Weights of a small audio embedding model: waveform 16khz input.
Rows from block 5, named by matrix and row number. Rows with one number belong to one channel. Each number is 128 + 24 x the weight over its row's rms, rounded and kept within 0 to 255. All counts start at 0. Numbers have three digits each. After the name is the row's rms in percent of the matrix's.
# convs0: expand pointwise conv (model.blocks.5.convs.0.weight, 1184x296x1), inputs 0-147
# convs1: depthwise width-5 conv (model.blocks.5.convs.1.weight, 1184x1x5, trained with AdamW), a 5 kernel
# convs2: project pointwise conv (model.blocks.5.convs.2.weight, 296x1184x1, transposed), outputs 0-147
convs0.163 089:126108110150162137134122116082100147129123121108138110117152101168122121164129131113133140092136092117132105145146097129087087157104124135119144099120113164145124134132142146122129095190132125117141159156103159154102096126125082097188098171147124130098120100140134126132106103113133097136102168115085110071168113134068108126122079086102145146127134145116133200156147126141114105106111161121115153139154131119112141101110133159099143146159154102
convs1.163 015:093119136121090
convs2.163 087:141179122163105142131159154093133115078125128147135118114165150114135094168121131135154126099171109133139136096129150096111132145154096157148146132141157160133115151214182137110124139074109154090114128104126149091140126122148129157082120141126128121111176138120114136129125129140111077141069141111138063122133137126122179090133114108145116141111118125129070111090148131113134122139150078132126143114101150127124115100148114107130145129152151149
convs0.164 109:132099113121093100109121107136115158136183184109153167100122148114148105166159120097130101044118112110094126122117157071131157153127127123099140105090101093137104128109100103154128136162125089183157083129116095158113125128115134145149180097141117146135094100150127138130096085165153112089130190159172143115153128157080117144130108107101132096139119150122118128090091117117154139121107087121115117120134088133161124162101094174123124093144094150
convs1.164 081:115142108110170
convs2.164 105:142150111090110134117064105155159167148134105140074151086129154115102114123136185113101106143164141165117090138079135133158133151128161144181110119150101165132139157131130154132127110134135151106137153145161163132120115099150151149102104159104152133121136115143114150158126167172138108132125144083118125119158116126134141131138121134093117117123083130117120142117141131098132077146111134124127124197070139133142105096126139144094104097122103141
convs0.165 092:123136146105130150122106140134140150105107124139131178147142132064099166104152129138114136166138130117123108160121122109116154083165090140081103122128135143176120104151076096092139164129118146119116095121105132110123136106124130096081152119148168123143132137168139159130144142108095172108140099103128090152132070125124123123115135119134099146090131136145129139148126117143090126154117124114111101128098094138141150162117081112144138091120165158
convs1.165 022:148171145126109
convs2.165 101:125131099152139111122152120156121151110107154159147123110091166146151155122132139136099118113179093138129134111132151110129115162137104170123113168112139188144138155138155171139136129140080174100127103121133104110083119097142108176195113104123108097105116106137142141128136143106101108145089140174147115175142108133127141096132126141111092091104122140169138117129139121149160105155160122132174137097092135082084105098132126116111130132130152106
convs0.166 093:068134137119116103121104136158101153075104124109083127114115144115143142147118126158152132133145094092104110178157157087125102134100117136153106136083109153136091076111090101157114125138110126131132117153085111114155103100179151101109123145122113103136134122094120138154144139154120085121099144101100111116168127129136128084093131092124125141142069114122117121104111135131120118132132101117089112147134098135154121132137102191133152155104101152
convs1.166 020:118093158106142
convs2.166 092:151142129208148144102180114092159093093111120149122149138154102123121104113139129152148125097167111120120130083071131112140116126120110131181109114144169163184148138185136135115137139082124163137110097137121115070099119169171135146146092167137111103147135103121105172119117095141125108131126155105132113182150148095126163118131119157105138124136115094130128115131135133102127122139150106082140144126118156150086118129155122107119114110087139123
convs0.167 098:096131148156141119131121118113117148109123105128114156165136134146162119126109100162177163151114124088120102149121137152123075130100107138119122147088123158145143140137141131132133123149150148093100089142087107098120099110135119103142157170092129080120134100138123142139118158136165117107100091093157135104152130081121158151068112125127119105156096153132082118125111129129135151105120136128133092142128143079148115142112117141105143160153145151
convs1.167 035:160118159144151
convs2.167 091:150150126164113116122152125126157131125141144165092137094157168110139125135138136126095153115151131082167129131138129127135127136114142130202148140140169111173092133160137154135099165092143137093119095121154140071092107150149131136111147131169129094126140087130143120126093119133135083105118147130128139160156130129109138111106098172133129140144103103105145104135134105096084101131125113124101121143115132160099108116128099113141134170139130092
convs0.168 097:084111144146116082091144123130129106121089131152118127100124159151141088132117158115122124147122091120111109134142151111144120122098115165086130114098170112160101110095108164153111132121100085140126136142104100112128091130141111116116149124144103124116143100121137095105114115156155082108064130051124097113140134166106123112115154087104142101166098182137138109078147129122114107134105133129114137102166112152087077133158139165099151121166108092
convs1.168 064:101141138091151
convs2.168 107:113135104127117101103097131130149170128143132114071128070120138146092153078112106077123121149108138151109099143119149101202122138106142135135108141125103132138095118151134147157126094149116153117131110124175112075099102113113128191144148128107099130145105084156116153136122129131125119093132108130149128170130109135160139133156092129111152130089093174122132149115169117097125126138147132121121120178071131135104111114116103119139120103131130106
convs0.169 091:065114118140113129100122116099100125084129147130121147092144130143135140091107111124124101138123109105118131151138144105128133102109149151101181140114111079138125124115126118110122156148078090131112114153094155127127101164153127093137144129137156110163140114181111122130115099139151071135095147096100113120122136151121105071100157155155129126158135136130088110114127149143120142142121096112120061112118099135102136141188119145121099157146122121
convs1.169 023:142154091152118
convs2.169 089:123117136174096136131148147094145113118128134182129154120164153142119137129149108121091132140144134096098119133108140123114139123137112112141126102097141117121112159121114145136123133102119168089095110165137122110096122126127157175136069112121139105125136140130161142072158117134089106169084126115170108117175148120089118095098130189101122125130140129123130140130123094135102130151164111157113132123116159157084141097100096132134143134133157117
convs0.170 114:167124115165124108125090144151152139126131081117153110132109172112126089138135104145115146156139138129136128131097200135141120127133121072157126097115144171157072108104114150145132151136119155158109119175146166112125126092089133105131138114125161118107135119131136115106120120105113148136127179121124108139108130113154096127152113109093135119114116148131084114118111122117123125109146167139100117141160156107099147163131127141180184149150139125
convs1.170 166:119125138180132
convs2.170 124:102140144132136122095166104148147113093069165110114136133128111151132113185159141091121115116091117130132139148132116110066086125167136100109162124096150138109142101160140097128179123107092139104106134117136106108090141168147113110165083134143133167181167142179116137119095147106130092114134145123092090127134119154086163146161110123158130148104136136101165133165099130119175118110101153112130146091155103123126180129163131116158154124106214093
convs0.171 088:121123101121136113153137132165116144102106113119155091136151142164138115149113130078111144101152111103135099139124116137105076092102104180117111136140079120140095138134151150100108096132117113111092171127147134110128144154130113111154120212113108115085110116141116115112067120148109108107091147137116151067151148102100103150114076102138074107091099135136151146151118110105155094152110154115097147099146137135115102159142135118167169090112136143
convs1.171 056:132116105158092
convs2.171 090:125139126204137120129152143111102120070110145153150140125111156115140110152116135103110124097159134128127101152102143114156148159130124151186160148130174119163134132163150184136172167147119151093104111109127134080128121140159122166146106122146105117126148131148113167116106104143112099129125129130120081183159101126122161150108138162134140128127132123151108140121136142118112124166169140152121141143089166152079073086119101148125127160106166111
convs0.172 094:144132167091100116102086152126146149076140125142123160164159109081124161081123095202101170144143132118099111153147135121122164130157096156101138124122171182161178096129120113080140157118173139136161111125116103145146146124088107096105146133153144128097127121164145146150183164108149154155146087122143131169124067092154155144084138137130135130125162108179114137139113120137111147119125117106116089152074103120152139119127113131118113099127143164
convs1.172 028:142156127085133
convs2.172 091:161125120178155107120122116134124121081106142134185135110111172107148089135117114124088094108146118121148133106109137129152153125129156169121125161135152157170126134167129150123113144111087171146092101120145112091105108153191131201114067141083136130130132126135146131113152078130101111099133144127114090169168075112101147111125121146089152108102142100164111138095131103131145102137181113094142160130099157130106165124111098156107078180113161115
convs0.173 113:140144115140058099115152133136128112132110092100082122099108157116107157104116090124134103058121125127120146117081091103089100148113125138124145123140117134105131101080132091135158147168122164091184153151111131197140138129123110115136072138138139119133129121166120152106129093128086107129137146131138146085139155107108116119107161116138129070093110067134159160136119125107137098092129121093151155112116124152133136110072141158107175148114107125
convs1.173 103:115163097123151
convs2.173 116:124135149086179125132130116122174119115110144081138139111103132174161121159149089115113140116100154141122104151158135109148114111151122115139125111161122173171087109114123111170171132140086108145125136137145111102132159132100113168163111106121106125158083160142113149136143113068133142164130127132092132153151118126122165115145145099095145096144100193119087151137107104118124152114129127164104119160109098122103151135126130106157124126142116097
convs0.174 091:153147133124125145121115093126115129161093125122163043113111116134138116126123124148165144097121170140174169141132139084149129171167140088133102128125140116125124078145127157134117138131172133129180114103140123163147144104164147115144155142112108131103121136108113092113164116086104150138140107143087106131136135138100117092148088147144143122107153122119133091132158179133137172133128123146136134111131159108135159138136099166160122132099071096
convs1.174 168:168143116126097
convs2.174 086:116177108100185123134122141145149140127140153113089185118124166099118140100153128080099166134135127155134093112091151151138136115143167147142095115132124130178071192111139170143147117157074113168137114130144129145109070113134104134058177148118149123150106129170084146157105150139123123146134166095162148121098153141121156104092149079106129141135147117123109108145150129145103114111092124143146104119105110103132146110118137117103106162122163163
convs0.175 096:137130124161101106124110116168114154137156133136106183091144145137173076164123139130124148127090090145124088100144164150171135106143152109150135114135137165093108165125125160105102143139099121113117096159161137206112089126113121119072136118141084160123160107108166139126078105114158139137136144142136125089107154103169130146122139108103124128164152110116133100111127110098106155110148137133113131143135110105131120142140155142161099159120119135
convs1.175 197:163133125115090
convs2.175 087:110111111103119129110151106070144148137094133103115114166156102147134174131112158132140115139153138102136135117100108117106108124110118097109110152101132087138155101110175140156106159118174146145112126153115179173115119149115107119132148135141110141142174127164119115116173134125122137153096095143118097114141090155131145135129152120106063114161134088085159134143134153136183142171098182143161169115144138156131165134149155138147090156142113119
convs0.176 099:156112100164113128133132163085167136143086136135115108099146093115129090127124102133137119149137088163136128116107084115129131094117111136139129152130156119085132158128155117123123114080128121128147088120144154141142142114160134140089123144131079089144104140134120122122142111133132147120132149118126111063138108123130117101126133160110095129125161104101113151117177193109125148158072122125120131110114125123100149103096094143118141120078148101
convs1.176 126:161149114094124
convs2.176 089:130135113075139130095093127126134165134138123145158161137129123142143134119128094140099105165179113160120178140099152152123151108107099082117135125104081167134127150109154139141105101136113148145110109151094155139101115122111130139138138128121111079100153106154141111163079146075104177136109124100140115153133147119134138159105116128142118144154192116160114065158128168135110146142130141140115139115132125112133148145092110130146085149150084141
convs0.177 116:109169114115164102147168148129140120149119112121110145087136124134155116130091146105152116109076075114140129107185172144165172114134132137140107138117117146107136161157106066177137143118123133146097099131145132107108118113141130157178170082124136108143125109156127107124145098140140132094130143129145119113147126185139135107127140117121115154137098178117110097100095105147087152076121118166145136084129115157136132125141089154100150117115130104
convs1.177 134:111130140090160
convs2.177 111:102132100104177123121100127141160168163156074143066173080135142116081152111124178105108130127135123135129089111080143093152095138149110103142099127092109138113109156121099150126133147135103132103132196151168147104129108130137117143101169131133118121113085149162115153100112094124151139097113127120160126128147157127128126110180136154144105133150067157083165152102169146117137155171111158101121122135090131118085134088109116119100113131134165170
convs0.178 100:076117123129172127136113161101140128125131114073146097179129139089108145163085104134182121093140118145160109132067072126096174127132120144149122133158143150152083115138168111158096158163107174137095106138089145118097118154096132097121127154146146139137139133105130144099111135140119132106154100124094109156138124119137118137104099134142124131091140095102169155111094125116142071131124113138134145122153106147104122149108145158132096131123127107
convs1.178 208:093106124144158
convs2.178 089:157123136137130133162101133170139127142120152114107114135123146155131103107126109124111126164175160109139157167116139131118139129101099134135128111146130107184109124067124123131117106101137088145123116153127137127080138106167143120174108142117152132149129145136106105113137080147127128143080137108112197097097115108121166147140152130163134134121142108114138100172145155101185102147118112122162058101152095147077159125088134122092150102153169171
convs0.179 107:129101098160187106136125119119079144096132154146124138115160140193134114147139081130155098162111126133151133120097153156128127096132174139134132140124074074125159171103162137138129151154144116115150127142130129145168127117119088138128128120104163104092092129143093134126138148151145144159117120128148131126138169112110140106064114101126095087153126156134112108129109121124151141124152133112135101092106136096129137065160125133134127104086132136
convs1.179 221:103092125142156
convs2.179 113:118107151120150089120134070130137140133152161162188130110116127139163107119138152123139095142091129074133098147165130111129133183143152130144123138117100120156108121104110095152187130084185137154152102144122130078116117166136072063109138117135114152114153184154123130151098160121097111141136136123114144145113116083125086151178145126173136090123126138170148128090115131116089092095102163131102150131130157128133141147133154126079101129127095114
convs0.180 094:141147160148147132154174105117133191103129119140153125141136116111133100101171124117106118123139134099135129147152145123107182125171074144096173114151149152111155149188124139104150130123125146133078123145118115094154158113095101159167133112102119085157132108131161061119083099072173119080136114108126134115108152113104122132137151126088147095182110137157092137129132141142133120115128103137139180126100102151149103131092111130153132097111095121
convs1.180 201:096108122143163
convs2.180 090:134116116095103128121115145106168115127117101128107205136110148100100153093169108123140136173132148161139128109113121131147145087114130099158137109104119140139099166119084154147105121136109114141153164142135143162120093160129124138100151155157125116139137088153107133101137127116148112157107128136112139142150163114163135132130148145104089087104148104119168095098166169126127140120069147117144101134097128139073126064089152126136109142115093173
convs0.181 107:091146087163118110107119129151151144113145124121110151139114192084146112148108163122121092171161120166099151109129163120106165176090126109120096144130130149132098120129122146094149129102156131129143096150117159160114138151105114155077155110102112148107138122106165113142124120103120140123121151167081132142040119124107099126133095102124144120122125141162103087100144147113135133118138162157130125098153134107108114125097169119100154115138134097
convs1.181 199:121111110167154
convs2.181 105:093115121111118107106162119131144100089085179128137124144137110187143122190107135109137122152127108124099146134146121126124094112152164157115139110108134102114156107149175122102121114146099171119107129091136099095064158175153108102136084163122131140129152109159124139138129136100144107099125149155067092122145124148109164128164132132125125174084143141130126102125111147116176124102134109115119125130157148130125146072120098125149173150155136108
convs0.182 109:102160137131122183113136126144136141143122112132139129139080120148118077168175095179107122117115132173087108143187122115166128170134102108139158142106067100137139152148145110161142119152145096127145127132139128119150124155128152168129179108141145148116103129102128067130156108078158129135123130139136141116164132147149103101155131148119152099159166177108111099119103155123134169132130106116158130105165141119141144125088145130114140118140097140
convs1.182 171:173119103121139
convs2.182 103:155180162140126156152130144128163123173101104137177109102165130107158078161111116119112103140109130116169140168154135166145128135119115146117104158136104131119091170127145144120126133165107124147107164109104100131121155143113127153173109143094112151125129143146147135100088147112112148141142116139079150154095129162107100113134125087143126132136101154119114112109152082138107135143120142102156133122116110105123139138138089115152130080129089099
convs0.183 107:130107117118110128155140099087088153145126149143135121146162100167076143138177099075111113107160077080121135120142145131093077152133147130148152120164153146113181100128119110127123096110161110099162123138142117186103133124089119139101089073156137143125151110075123146173120089089110112139128137120125114070085143130100154129144096101125153148135129129142140126113127125102153114134182117143124133107181151147122110133115143146156168061087146124
convs1.183 092:114112137176135
convs2.183 112:115088116144114163052119092105124150137099157157155115132150072140142149155077135111126129117084121144141127128126130123157115097140118142145096119114101098135124090135121121139131115106114127143167140125143133150112116141110136100141126152125134100173152080180168143122125144120101129132106139154146080122120127169147138126133112177126120120121136156133091174130146149145107148173082084149096134158089121145108180107152114129120106163146135146
convs0.184 101:128116141114121122110135093172124123128092125113117103147144119168109162111107107109130211144125142118116106097125115165115107146085133165134148114127184129128137124146146150155128174183129139118153141161129101143101120142129105144175126152097078104136109128160133139100111157142169093082098132146093143108097107099140171163073136139120161117090130126136083164107159107165100122115140142090138096098126155158129098084144159137133166162127137125
convs1.184 036:125127177110139
convs2.184 112:160167126175068102107134129076133128126147159130119124150106103137148123118117141138094105093134114142113167134137142123128132099133136097132144114161139099136118147161154121125113080164129162152124116156111147091056140142111107135119115193117107092106148128147116156141136123120089144150108136136116091137122122162159145123119103149075140107125151090136130112158114140092139102143115119152082109117159136126146132098080140110119127137128166114
convs0.185 087:072085129138130126138128112136117130108126107116120122146102116173134100141162115094140128122106124101131118113079152131137090103119104161103104102119112085134125125156131162142100137168123139101117150131096116114097080132155112101152117142119101135129103101152126126129112125115116110103098126143116156092123159106117149141059121155117089092117108161119149124131133100142100103153148138134120148125156173097100100099163179098094132153125115110
convs1.185 052:081151136123133
convs2.185 097:111143122169091140155136121105098082097143133137130139135076092133152120124155128099127128098165147150125142122144156118083135151158116132151123116163112178123138085163131130119163116120118144114129113102116108080078138140130148132143096118165116094080113113116096134117111129120091106103124144140136113169154153160144205126097106167122165118148159108128096127141150114116142149127170106165146122165087172156079117123101101147117148146122159102
convs0.186 106:173145094134076149112111161145065101169143177153100122128144124160165159135130136125107147108137181083110143115127136115135136134119132099091078137122191128126154146101139129088126161129143111116095118160128127128110098136110118147109117158149168082155077129082139133136105161131096140112135137131138123152141158112135163136137105143136144117138101097082112123137139127164156146157171138145126110130168140074127168114125141128148091149112110142
convs1.186 134:093120121131167
convs2.186 107:123157121131107101140130158173143098118095146121172097131124095095097123132131170108098124106131120120096095134101127132146142152138147122152122089135151134137148127150138123133154093150137118143123124078128141143121115157149139093077173142131141170090145128145175125108142130163085126139098161120127104071106144125147164115138100174116166091112095096149102120141116133130088186119127109163121133130090138179157125117132102088143151153117141104
convs0.187 111:090103136103062148144140132147118154188116081127156128138113093163114112161113149177097159121136155117115105109116157094097119128209127122094144129134146122105093138116139128133113122121124112106149132096120080156142137094184142156087138125114147107148076109143122129162105126085091146130127081140124140119114129142107142118133109128123090119092172140158178158135118105158125103129124194103113143103108119144129179108158145136083158138145107154
convs1.187 142:171124115114102
convs2.187 099:135135132089120110158107135123154108133122161127109146122152115117128123125111145088126158122113153149144110126176180139062140151131093158147140124157141111113094093099184161186100117175114113155117119125090146112114120108146102131137109172127125149127141159098095099111130125141125147142105120129162112128131161147082148134150155096131156162108185136111093149115151130131104118119160135140148113184098118095156152127156125090162110130142144157
convs0.188 120:119114155160133104144142115102107120110110148120117116133124143122099149161132119125115117146106144134138092138157138118107091100146090181109163132112119167122086162120139096135074109124145107138140158108097097099126152132170101121116157156081070106090141130171160107133138149162134135110129118131111161125119171135148115136141152123088094104137129128170157112111130165157157179123157147146141131153118148120106141145105160154171119133130147126
convs1.188 136:140085157125129
convs2.188 124:137166091135151167095112136124129112121120101162104157166092161141143127132162109088163084147121126108163102206104101135139099173158149105171101130138154158172091153106114126140137150145122117146173134089133151105096120148174127135144120149107150127132138105150104181081130150155144098132175122151074110153107163128110135155158122152116116128111108143097091129144156117103133132158131143161128103118128177175145152148118084119144177121139130117
convs0.189 088:089145134161131131163119121117097157130095138123122156105139161141165119139102094135138099129120111130122120132106156113113092098069130177105111098078125160134122129071106139099102126139137125139158122159130114127147084147167108118166117179122134113097152133121118115149104144107123097112090124106168115094166142113089140165101107090115110177112124149150114147101126134093118111156100167131133142112148118103110121150125100135103131111147131114
convs1.189 026:155085136120116
convs2.189 096:109163117160113131126172120107112104095110186144115162150097125127121160123093115134087090112163119127131136091107169137141139163135125144176100136101135171123167126116147134155145118153119172122115088132096133083109136131161159156131100150153123113141141093150105147154155107130113127120103109111117066190151104111125196142084149193113120098144129168193049108125163151092134146140163133128119113109095148169090095130133099142141108164124120099
convs0.190 079:096108129151128133124110103138087158116100115095124122101127138153145080170105095119146135078175116120125126134097128140099093082092117163121144108112105101160082142095144136130103084158083137119109113165124152110114121177157110115143125181112122136117127111141126117131053111111122087105086131135124124091147120104089115160083092116145106126123086135117123152106117129118115103160095142092123150118176112128088113144151095132116139121122128104
convs1.190 025:124082131141103
convs2.190 087:113138102202164139115150140113154119065118162116140146119122129148137086148115129135107107103139116138124146093088160117111139139145117158169129177121153114153099126194153172119155161107116150122121089109108120072118131130132132184155093129122110125120133092172134168126122092118103100135118176113147110159152098089122191131071119134124151083145147123151107152096134150128132100130152113123131150151132177125103097141114110108112126143120151094
convs0.191 097:134094122156132146143170144130065108114115095134120094114129128145109101144091082121129133110129147121160109127089102167109071118098117146160131110133122160132162151107112157114125076124108176154162121129075159083126096146142127087167093188122129121101126132135106152157100131113136115125127121198136160072153153089118169142109127150125108083140116141164124149092093125138099072148104120148147133142172123123109138151119121138140155176119131076
convs1.191 044:139135096162104
convs2.191 109:146118132153096114088132123137105128135109133143106129134143104111133158118151119091134150063161139149112127142085111092157113179092119091166131150126125104160111104119128153158106100122113144106108155096122154089098142157149097155154150135154097114144123115141155160158138124120101122150104108170136122172158151126133115136082146135149132147124108152127110161123153126115123117156122148133125128166124107145116091128111124163149159126109116114
convs0.192 096:124098140176134136108143070087131159116121130098163125146137099136135113130087074139128145083128121130094095134132128160107106122081098170104142133067146143120141149108152141138122117177138116094140123119110119149082121148150104114181141202096092117136149117140110117123106135114157063110066117109135092132129134173113097197131099103126106146150098145150119120157140130130112165149105184110127129151127149115122098115128130124060112138139127114
convs1.192 040:089128147159136
convs2.192 100:085130130112113106158115096110139082104111141105213183124138154125134116158125110148099157092157118093104161120177113126156179083144120130162148136148159146114116143158122099145103153145129155133152108128114089133143115152127133168113091133136073144147140106096097155117131081143160122103088165089128109130159119141124177138118120110167138058135147093135112130076151138124121083154135094121138108124125158125094176104086126148128147189112136136
convs0.193 098:084122183112115160117121145122141139103106132143124100119126116114115107128115122107141180106128131139121133139116090157138093106111111154117127133151156089167102133128113119114143096136113090086147138140132119172101149155128107131130092157145135135148152121187116152098133142148139125153102127090128178119148106127130158182063101137104103105114133120128139131156138122124135115138136180098095138121148122131081134127180099077131142132163118115
convs1.193 056:106152105159146
convs2.193 098:136151148152074140165147108110133127083121156166123161116100143106145128158129116118106114080149112113123143154119128137119158144104125160160117137134132167152158157167150149148116145120120129109149115110125162057100114161180098150142088167129171119121133126152137125122134144136111073114097152116135106178130105116111145120108101200113128118108157098154080109112153112112115105143126138124133133116089167184107105098114124125140117164130130121
convs0.194 105:122108124154116139102151109113084100113065101140104109123119129126117133152169142136117111109161113071078128086155164169123121128135133143071163131149158119079140113166158154121168168113121169121104152126131122171088133082091123136122162106131147117139090146146130109146162121084104130151160110088149112098178139169102143117152100138132131138134102151134128100113138076113110130123136133124093103151125126144159156112142120127136119075190088148
convs1.194 102:109094117135162
convs2.194 115:070137124097114147110153160128107094124147111110129179163120145108110115085139138112110155122131117166133137086121137090140140101128145118166121179102120121163143144112137136204148135129130122143123142137137125142174131177094115101103165198135121136133099104163110129155107152164131135151122142114122137142156139155167141135151146159108115110098153093105147103135155167141067146152117147112130097132092118077114130104107155112075126140108121111
convs0.195 095:134115139159120121114108135136118131110129117092136112094151124142124125125113144137121162115133127140147126161128168100096082086076136154130138124101137130133085101101131143132118090127124131142107113157138132100136146143159158077147099155114161117103128127124112145131092148141153086125088163097125141110142093166088130185116128097135092158127138185141112134152082118076128145113112134114131129187141124137133119165171120136122160166113121118
convs1.195 042:097104131107099
convs2.195 088:126141107164149142122133113127126169088130130151131162081149121102153109105114145139129115104177120126134142131074138123153121123107146161184107147109138170163141124168141167134127110112117164120131101109137123086100154153119120164141126163097087115132148102170124157115174098154126085142135179133129106167179108092122161154107107171089148087142135137158104134112136123135108147143142104126121125141128193159085108103078115101109109152109128147
convs0.196 086:079105127138157094131169132177120118146122109100128120114119130160147067175111138098119134090117099155139122108096174109103084121114100156145148152121135118163095141111114109175130120158119131124131128144084098121132120135151086143130117128149136106125100090125137138121057147120114120092067140117136142102146131129118159121094120139120155117085097134156135108135173104134142131106129186128147145124145138140082097105151160123118144118178128125
convs1.196 041:167102108135143
convs2.196 091:139075138097098186136108119132156156123141123156109112130113145142109101152084143103123070097115166113109096178128154133127164130153112137083141128077135120151105168101115155136127152101094121124117124084159137086126133162134156099097109110112109140145145143121099113100083137128142108140117113138141066123159143135125097159139099107137119114113149138134169125092127162099150120108159156161168112199121148160116168144115124125175114173131137129
convs0.197 089:106129143116086112097066149155150122071119117134098124135134143061125172092150128206122178191145137068103107177150143141120129132140086142139132131133151163145118080155102098091148170133141117113112086146099114102168120110123149077071083126114133104121125153138138142121159158136127147131109103125124122128154106083151158109083143104163145142117127151131115123149107099112130115129176102113087119170102087132162114124113106161132133119131151152
convs1.197 034:155159129156148
convs2.197 084:166134098149112143102158176094121148121134144154128141117129146091149126123148153168111105129174120108158152112092154092105127151115170135121143162098128115152147182168104193147133142120128119100100107081105115097070109158146151166124149095075134119122111126127183136162126116163126120101122121123147096135143122107124134127116150174110156128124130134137131094106134149119114136124094115082110171143139131123097142082137108122097082099100139091
convs0.198 104:124149119106154124186123169119171120165142132114127121117124175131125114089116120139151146115141143125132117124134186119105107127165161103117104102141166120117185081134137114121130134086124126186173115118140115159125125096115142115164063106120128156161106154142107155100102130129159124142130158104131126144132127134103178104137151108172077166105112143112109139125159118118092130077155131156111115136118112116137133107159137126148131146101113139
convs1.198 155:122136121106176
convs2.198 099:107119099108116131106187097132071115122094130101141136103111073117136127100148124148136157115135104079114128092151114095115133124131131107121094117090149094134089160172146155136121114171149163143094146109106081174162106134097098127127151092126130117164153131156151189126115092106082123116122115156097132162172120131141122120078167136139123152113142149138128103143091140126148129090087121137117142129107156106169117131135136100149115098085152119
convs0.199 099:103126147140115129142070148095098134100126176120106138115132170053113122113136136145116140100136093110087172154146106117155165122109108152103136148073120135093112123093116131119139101104087130112133094141166130130118147137130099117112098161159114120120171143140101097156149152119074143157104154116136112150145125174099094127099130107143116140136116087113105130128133111089132130154098108100086130102086101123088109165151125134131160102119153141
convs1.199 041:160092145146127
convs2.199 102:138136116187154081114131079121144108074136147131115116118088134103136089161124113156091153097172108138147145111110168075152130161097104127118126157116130149141166139170165159136142140144147149176110105129148115091143152136099128142157127159122124110123127112144133170118114098091117120127134116126115102110118099111114153098124096174117108091108120133131097133108145158132161100142162136137146133089106138176103083137104145135145126166132136127
convs0.200 087:123112120131120103101113126120140126114117088134118161109128145128123160134098111126169138106124149113092109138117146149146099146111102200167136092113132132150125084133120103175091161127121124143119108138097141122095117117171123120115105164099081086140131142153152134123089142157108113134085150097147160106155104154147153085123143142146137135137114109116105131135110142117145099098112117127104133112110138143117113088141163153093119121161108146
convs1.200 026:169132117158139
convs2.200 095:093129130109110134113085173156113076137121080147185153121124134110128091145111145118137183116148084123102104129079126100147154122126152122139128110063091144160135130170104129137109136135084142158160111095115133125141158166105127151102096140107118103114105127107167096146120129113174150110090119120109154147143169134114100140120165174142172135162139162144121098140124105140153076102171155098090110111126169136101120129114124079121095145087108132
convs0.201 092:070102150074130159128114148141073169084103139117120126104137173092130150123122160133131149112147118092086150149141133107100187115142089168135106137125159136138140111133142080117132170109142131140140129136146117118101097187116111131086125146144109148059131077183162129131096118135091142117115141093131129104134121133143134106132128125138109157140083162096113130088156153106110127114119130072126112133106081121117113118149130136130138101126109124
convs1.201 034:146092137162124
convs2.201 097:099145137139165125159130135147159086128153145108175102116104116149144151132107165121118124089146122088132128127125105125090135108138120145114123127051148121137123179148148131121134142131110124108074122115133101103114176146143122149163043120121133130103124166121151094104105139103134082142088088133124100132145116127113148124164116156124159120118155097130087091110145145105131082138190128144129115097155140117107107130120123131142144173156180124
convs0.202 096:085162149138127152111072117105140115115107101106087117148147113087100137079155112147166178174122119076132121133139109148129114118133117126128131133130109112125130097152126128107170115145152119079091085146089149100154123151151121082164116121163130121108129132158111156119110113137160136126092087106153125097140119087114140124073165136178147111118123161108112153124110128101152104135104146105118080167134136123152140126102137132118153123156147173
convs1.202 037:148125137124079
convs2.202 091:144114100205117126120130116113125129087128133163149157106102132095161138148112116129092127073158129118112133130110128133130145143131104154178122138124176144149141151147149132114132145115108137119095065092097125101118121133135118143129104148120121115130115097136090173115137108106128113138098104125136073161143133141129165116094079175152129132149137128157085116124133132109116103126155125113131141113091163165071114104085110104103101168127153134
convs0.203 105:163125094109111139157140127169079177096121123168131090123122108116175145112150144113109136136121107063095123117125114124107121135129180130123143128122160095108180122147090122129160133114135104120120178126106079098133109096177142150166076114152133115140129175079133100127090151144123106141133082115156145104147179096100131149093145135132134152152139095167157127130161132121151121122121119127136131148116138106107113098118120132124118082152099133
convs1.203 165:170127116109103
convs2.203 107:150136114144165096129131113151093134118082173129133123137124104098123048111123126082156135125165058149150124128100136113097123136143159125161111145139122102164088098141129083129128177073133160130143115138069136119114145172139093155168121142127141137115157112106097123116143132152150133142103122119143132168086110163124155104115165126186140131096123172107102099195123121147147108120150129117132133109112146127118115095148112152104124144126100125
convs0.204 100:128095167137119112094143119154120113112107104120136100113126079167121149145130140158135118098087093101141132152085123146100109121149127122150130089129165103174147108128171145111126161138085131165138124095126148123181180101124136080144071128140086171135156118085126167086123122110105131150155105140150123147136148109155108091141091131149146140174169098115139123170104145126118132126103138093136125124160133160101129132108080120160144196133125121
convs1.204 187:104108113158156
convs2.204 110:133101124114144133121134131172083081169100116120127122119158124154150142126107060111127091105159149125126143139159142118180108153122098119105112160123140101103134120155112128075090105146124102111124113093052137131105104101123119121137105124154115118121136099078099135152137118106127150059121141125100101125084130084097160114078076129146172202133127181138097130131135141136143130101147116132117149134113119122115130119125132119118158158120105124
convs0.205 090:091089129150144098113127095125083114121117124128139114074120127168136075146126144093141107098131113136127095126152151136123093126061142142098146119076114075131120135105142143130092138144088088124121133164127128131101101129149111101143128119157102128108105124125120124116103113140127072114084152110116119112156147176098100119135109099144131093134084133130149142111146123121106119134107135136127143129146122145076096121145130157123126124174107089
convs1.205 050:107166134111153
convs2.205 099:171134106197131126118126135066140123092118128119114115111101121170116122140111123105135119136109085142085096116091113127176114126145123143150130149191115130132119119145131178152154114127117167160133114140131120088100157145136148151114143152146098141124118052131128126163104119083123121172131103129133094169154139127160159162104100146137157128125078143146086157148164102097112088124152110117122119136112184127101095114097143102124139117121087134
convs0.206 103:132141148188148118146141120145119127110131172123139094143116138122169122116124107077107144113122122130126146108134128150094149116095142185160169129120111133120177136104158147112133106106110155123134066120134109121136167176134138126165140109134150102142170116166094133075110117153127159165136109136105092124144116126095187149125101152123099180097107151099091151142084125154106100135132087162141141076102141143122140111083148154113116097141165168
convs1.206 187:102097117143158
convs2.206 099:117164126154118116150095153156155110136140121109109139128135121115132141070120074080146139123124198121135114130127125122118120114126162135141153115144126139154117114081154123148110111121142125137128140153130166121179101122167123128119144156148155117148154144137136104115100132133101094123094136088113152091150118120141153144174163084096091108087122075105134102108152169127178103160104118160172127137128172096113116126124165120116106139150175159